config = dict(
    image_size=64,
    encoder_widths=[192, 384, 768, 1536],
    loss='mse',
    decoder_widths=[48, 96, 192, 192],
    decoder_dropout=0.1,
    decoder_attention=False,
    decoder_upsampling='nearest_conv',
    residual_init='none',
    lr_schedule='cosine',
)
Rows from block 7 of the encoder of a small image FSQ autoencoder, named by matrix and row number. Rows with one number belong to one channel. Each number is 500 + 50 x the weight over its row's rms, rounded and kept within 0 to 999. All counts start at 0. Numbers have three digits each.
After each channel's rows are labels from the 100 images, of 14976, where the channel reaches its highest value: "top examples" is what is common among them. Only what is clearly more common there than usual is listed. The data: rendered scenes of coloured solids on a plain floor. In brackets: how many of the 100.
# convs1: 3x3 conv (encoder.blocks.7.convs.1.weight, 384x384x3x3, each kernel summed), inputs 192-383
# convs2: expand pointwise conv (encoder.blocks.7.convs.2.weight, 1536x384x1x1, transposed), outputs 154-307

convs1.150:449549570464450468529524542456503465506529505555393462489466485538511510609520539470521522519416551502605524539398470430517489456519507429498516494526499475476501454574405500601511531466478460488441425548459448509450584532502494480554502578499486447534448395462479666438575463503473537489436504551541502528523523567541560454437501424489522501548521538477502513560516564489487422573495522606413471504532529523523456449538543539457485526459494559491573513466549514535477520488478479542546447538548439478572523399409483459528439477534446503454592423493485579470614542528547442539
convs2.150:391449486528539497466501531476560475492530601508508519472382531524446547534525485452545537572497440457491550437535515487470532484509508502514485462531534529479635509468482559540552461510502172489439503480517497516431519493479546488500523490519588544463566547546474525497466487560566498556599473524584528520511467510538514482499470498562545509577551460468487422470496416467504463495501501499489555438464535568544463495459393493560552519491425475509560543393491471
top examples: count: five (41)

convs1.16:566501455532485518521559476608519563439459505463432448511507497477477492510487520532546530552501588533469455461557448639510532465505492527540511534559626588569473411584522461538489446498470321467489549440510474507514550561523469483540471412504484512598523424555475526482538575709515531547480524480516531522538479477541427512484509543486498563497573464509474495503551480582458506592611455441533463536549549469445437504534539481516505466484512484528484518526580506382475545534478502498556511479530528518497515485557570544538547436521527547504487554457469498528427531559486558556
convs2.16:700462526509487639490508505500624512470524429514529485612500507505506489531533527533508508480458508512480522460464535487551491491622539519536501529511411460569522526513568590474525480547467441421495449534527521478545516483566451440501505502497532524544459517462446468466499503522579539409530547553582512498492512534629463600507495541386492547451520513463470513421523586494511464521482510489530553548402486443563537609607498496545458492554447587482495480549517537
top examples: count: five (45)

convs1.275:629570526480660611489532476562459488470515483509473506535428488516559465492522542459503527441524492452523464488555531406481568497420604496518499531513534538525511568533505509487497503435454627503481418432432477516415459564501482493518613549510514538659496522493487537447577471477518352458570465493443573480454507553528520576537560575576458534455491547432517479459553585461472430508526522533498505391514545527499506498498672506516452468446551453537552472618542538603492473465486523434499440535558646491525482483461513516497512470507525497551541510548444442470425570509442481537
convs2.275:484438471440555552578477496522430534544529553490425533561494513596458547410558520476488469477494465502486508525584474547472601476456492459529518479476582542555474509444497510470498516440478506619488579485479523478564558512532500504420423452391544571414542502489584450565591475486488503486402447574585529468468523498586524467488517532402589521435529552541502529449520450465497530362477514530480532493508380547486516583297501484513520468521406507511438639526518452
top examples: count: one (47)

convs1.71:499511486464467492472440560435482470572449461499545511501602500506366511509495480516520579478488429549537388562564528532563476496504576430443476527440495566515414544589455414515422459512541437474568505614547553469525494490448431535425440446545468549463402485419434386478360516593465552529489454534480556466486502471570487464592499533480517495534532510483508490425510420591599586501442518530463533482562457444503509451477391431478498536473585564505534490396494477434520512495450410715627439456509312575559474495493514599505533588506491535544539615448536538518458503518567525464
convs2.71:666478414473539533480441555472689442519498616475567380536518543494499536434562476523475505488526463494473522493547507513493401559498478544504303432519314505562485514440575517480536409496466603567504474510515534521472488411473556605465478541450549464472542526482496464596452470530528521471411530455449490483488512537518373519502571505730375521558447488541545497440501574542432412463523426540551542515620423670502483524487533479533470473459380479445475450642459442
top examples: teal object (51)

convs1.360:480500529445559530484479539492505496502468403432569606580397487484384541546496484553523484534515490550523452443451506499508496470458493484561524446474494498481509484458435432520483525548487467474509620443495511567525536466418494486503437516453459560428514580461451455323521491531592453475482512489501538432494517485515449537498609537529516412539439517467442471510482522426448615544548431474518410499509496468453500481537574539577397543480442502508526439468569517526480494494446437484555555601596464431529585591557615526554526545422476498486481538560524423495459426457476440531
convs2.360:481487464475545539542446512534517578497505465470539521513542520399442481517506517516493462518464486482453430460500488475456586515513454513462506457556562490507469508467491494460468437473522445477517372468553491542489519476546525459512453524475491497597496453508531482539554514469497526434588485517605510489436517472538438441502437503516455539485505566518452474403477755445476490529543560479503534529348526491532513518588482481535574477556539665454498457440499489
top examples: orange object (45); count: four (40)

convs1.258:489573504477429563496465524464510574503538523490594491504539508455448504533506517408525506517533520528443450550438473463509461476538480458562564568490548522502402493561526454402385525465511580473440513527471515469547509477469500498531623665514500496561484509595498468454394540498488471452470503528467472477427582588505469487451561561474491501563483457503456504508516518528529484466496493436551518527506481569510524492535465495611467490555459596524442536509424504658589533574377483478453534498437598462485510485473524501527523537496462481490514512631443447562472496437531502490
convs2.258:470543491507487503574460579494616496549471524519597423538495572487511541580514528506488529496556571520545547507508483534550560470523510501491451500513465446543479578576516496529551482400544478450503529401545517486488528537468585540496494571480554478468451502524501494481561490505607507343433557489498529516536573530570581503508531575568495506548474452472496564509477425572430385462502575534508494539434555561558457507427440534459674556473582526526456499540443550
top examples: count: five (42)

convs1.315:509487531450476501470526448419565396571509469548463524507457491483531496495501472449519472582557489430544416501602435402499557407508564547490505511487417524457479532459635517492483520573529434557509535502492476507470490535495534435491472487545493537684514487508515592458613454079523499472541493547536468528484486408499508565509492478443459455445409534437472542491471505525552535512526480477520492480501561545573571497462533534455497516507543528557532467536418541548519505415478484498624562541504539541487462538503426438449566501609515503488503428533501514469593495544467504561
convs2.315:548512481473469521469453501524382463488440411498550447550470491518469519495507479532463473510479489490494466474534506486481450504526448533508585533487583491505554500457499472503454506552479534528473500492471494451485518454454538475462475508481461484449267492593467490510458489510466493560478460542507457471439513503545479521458469455217477432556495502459512484518489522448484564482470475533508442477481448449492484523505502466495497452471460499500483494536488429
top examples: count: one (51)

convs1.161:495507539575491494521478526619556512505539503475495511484431509493465482561504536479606584464455577497549483448544489501548429506507585447490466490485497500468473424510506537406533445483590491385514502565491505531486544470460531564481497499550516485453498549539553569553489567514509543424477553505447594394523586533461483521484430503318438528509538545467530449427457516565475479502529532505635511521500485502519473464582550581576530519526518525589539513458451487550470499413509429309355505502452573534461534492529534588494462410481441469466466513497521516611420505486525510547
convs2.161:478392414550394476551485429474532355515466559518482524517596528486479455480443471444447490532462367448515517468498510463478383516581419484510492437520485604540486511455524432451446444527430536430450388404447498515475616444449508516497463541453473476554479505500534466539528549567542508523524479483550496483473487461514451504538430494636440515531457597556485478499487494540471374507451459492536450508366482502527446505439410488477473490492476541518477493526447528
top examples: teal object (56)

convs1.221:483533554475479480498467476520477500510472513453565544485463535487602490447517462453559446404526519503490537570427432474556477604482587493498498464414465457453465438519599489560526492508524403573463503504495517453559605466510503517440547474487526551485529508520477490542509492420517479510445508459553528502476510476414453523497456561576479491555456527544539526454444371498436482481469495552504533473450491501483472461531498521541582427537553595566467536525470568432509559518502623787565506390520374477584458544510519451450574505480514585448531483541537546501429492537460525502
convs2.221:581451468503528529438542527431459385540476517502523532527535514503564480430543570521525479502557470438489495556508491608544303491509539574541506547535509468537478539484557499565478504632500502531461480564526468447602492474498472616498520531499456489525385465492509532548510504468479514522563557507445410500475505532545517568487508450469548518412522532533518486442520438489502456568546567509453484514788481513516493541507433502499483480500504531492559520539469525
top examples: cube frame (29)

convs1.326:581496534529509523501459485530509511552503542536543467428527590534416524520435474496600474539543551541448516418490505506484481494427508469527459479456472499455530488508445470497533527483478483502486467501522508477504520478511521451646495553464568553466543513500483495486485483549494486469494439468496403514477497540541503512537485545549485437546458506518538519510470454426420488576499462465480518472463524465522485535450574527563514534512529446501492472470521555577526523472462432376535469503556496452467501515505530513494522475478442508516452521481526406500448522453511528545
convs2.326:547471491448492445484463465514570470450403495472453471425532451552477522469489448442512454491499449435437442509487481449470489519411456445444558537485470510447491472476435474523456490511442451487448513519475422479469465473481455489470435519497488426475427471489479493467510454557470484509476457471467458456442457435481472425450477458594504457516486482502480465503438528469512539457472501477475464446508480453488484457491427440493456456402493426506471445444444478
top examples: count: five (48)

convs1.33:462469469491499470446551501466402455529468478455601516513611469503502457438455484613404509528409458560554543479514552456470529468502509534527406516450477434477489489514463584478532507490528578534454499527454510589385409538484517479454459465527501554532505522481537376509536507653427503474542528576452541426500442530615450490481420474545568524498575478477440487477590431526556464454475476512503478502514484519533485523455500435414485442493545474609492439448445466459462429571483442580515450400506419441521428467380549462492521499452502446556569513567424497410599536559528509515
convs2.33:547462405469495398504527508516556572450523617498455510420453528547483499492434556482496515495487446467509434552592470491460524498439530443425499449491527623453509507514516460479525502474470504569467483528471495504457556475476503429556450523480486481455612524434559492521545451500480546519562491520468454545470556456484486450490451526636454551477485503509539469436446429531430492455533483472515555516565583484424491458391336499484504521384524396445528438477430552
top examples: count: five (43)

convs1.216:438497581554549474436519498399460557478532466560407527435541487541516512534512476466460537544449529494512487527599545523548540510448494557523506575523423507553472463651478501444472546514471718467483441475551478454613526525494503602500556520452526542640508596566544535476525432217483595493500486501433516535509516460600506576529589503524451487457550520526533556509498493443466535501418519550503485454520558472588453532505489471532533409422498467555467488505455530501611538493451490538562515538511559520493458504434610553529452525530567531512467543557672496530568527472465511498
convs2.216:741485513532510581474502551520557582489492492485527531533531514519503561525537525464488495478535442524535543437505541482489501488517547536602535488541545482549540526505535531529533507493466580485526480458527491474459530484455498557449441480442508468556494521528555477541441485561507507527593536487534484514504527481596485530501519516476400494611500475529454470485480589483479451496468442514494416527457452520520481558519539541585573480543531469453550563589492515
top examples: count: one (48)

convs1.77:560598537577526580439570501501489551555441476501502493513487463561423468590548494546472474472460533543492478572463495566547520563461503593547527537498574564566488544564537514472514530401502687533446447479438454439535446594570501491499578522579515505567424485539540521455593491588482510445481490592448595449498523422500474531400524432577417426453586530507495524503618497459419412475508473469488476500510519467460547505530443452547516485485507488519525545563561482666501438552464452294498552495542592513522482417444559500532470394508540522513570595640546544489478582511493497513
convs2.77:641475505488528649542510493470495529523513492492471463677516527575497512525520508551529518510540482519507540482562498517526585536505511502597572496550563543526518513492494523482506491529534599489495506516520553511530523477521478466398498477481544503424499513453563507472534508471541509500356513563488460490479527507686475529485528509535551497560494450538490453507564530490493527493489483480451528500304408547521524611530543522557592471549338582492462491487480526
top examples: count: one (48)

convs1.271:467424387500472470564512485447529475483407465424523560384351437535504436495442435415559493445441445430489472516474494547419437463519466497545537423488453542458488585406516465502495511403444538461425507507471493506470564461447463464492499505529537520423442480489538551410553484600507499473557538513442452510488466521530571469527494510514514462531561418504485443421468572444454515495533439507525433498528436510474486466501549525484440485472517564466442532433457502510558481463552473563425469607473478492530523515471628493440494485538503506427586430443673537439486485433539396413
convs2.271:500544545547514469488519460473498513469524546509461541475530540460578515530489519519565477519490527515564511493505536543569389540603544464427654522516469503497599485564543527533547489489539523442533472516500493552506482539494412600584524538558534537477567531457522536504495537509519537455500541487463462515492479533466555512498539542548706480519504605513577471504496587523524588553481498480396463511551563457504544500542486514485488470517580483488508576498525565
top examples: cube frame (31)

convs1.349:514460551512490505522507509507519476530484492536404552494472479491507589506476485500456436431462459496453463496448431530526443481497434484562479539507417483587510575453476506515520393529477314503616484531538437469403539529434472461532421540602486418507525453604547578550492530555600537487456433554474529595534499576497436471478531514401399483440485486539576495444505437463543585488476542508501579567413505506565502493540533454543478591407471540536515499506514524603598482480464486548522427485597506556523526458513441439487495523527464519461548435532491465405514507419467477565
convs2.349:515502496522533464498482462416543498466564480541555526470495543470498389509485502519571544497571618601515490492420516449505591501437496473484508469499511512523424529493579567424553474530481374559476561561521444502566455559484507407553462543470578535537514521493438458417510499572497515438440489521429402518479476471512577506571498530442505573623494538582496490558515494380476508506549536456477526461542559490454483521549485475495467540547670533488541418582535535
top examples: count: five (41)

convs1.232:581492452431580503463530471510542492538502525496559488474600464482528476596464586518506489521538514490520448510499473485611530532469583537539535616464532569481549462536515517498530482543530438494521500463443508499443502483522534533505325378526464474618481442555509552479579520587606513528496502485553462587441489547533466478572523478457514553479533524487505489525497527462495463494518427552496478532574522471580504487560452516445480453486548524513524506513558502227567562499526480527605536537598489510552479525525559537479483443526585595559486483355427583552542485533482466475
convs2.232:666532476515498586418561517493537479499515392488553475632532525408522470490527505493519442481517529470553471402439514440530559517508480577561518540489503511517480539509520544453548529536501437450498571444534575498499477506522508410495546548538462444470439510590451521458478483475507549381580466519494511542467458515568520546505538502447533512532510435482526457515517514526550473532525502490522502516331519520471496578493455540515513559501453364552478504480510495
top examples: teal object (45)

convs1.320:541529629398549553462518463489477516555539458549552507520553546432582519622549516537546527427498502472523546528475501517506550479482485460545535512552497582551433536453454501464438560509451437535475569397471484411472464402521486465466614540524497475545531461519536607450542506535484552427471474517482537524509494527522549406571597450535525530470468419543525610323518476513477442510498491456499517534489546493476518544468458521495472456485562513563479386531537523654500435472488495504565489528542617577466434449504480451496499447471563496525475562630400508488501535460492533573
convs2.320:524451504496532577526459550523578610510447461475519489587431533536517511440496492470488473464522461526503500499450471463503538480416518524567526522515635425487533547499423507477494492528495556464474473379461537521552452475521526487468524467528463458622528472528505468470504484493554481455373496498540538492484484513592505608513480532429562495487520430431491521487545452487523530520476534513469465559516499517458526562513430523535479560542576572506467503616471495
top examples: count: five (44); cog (29)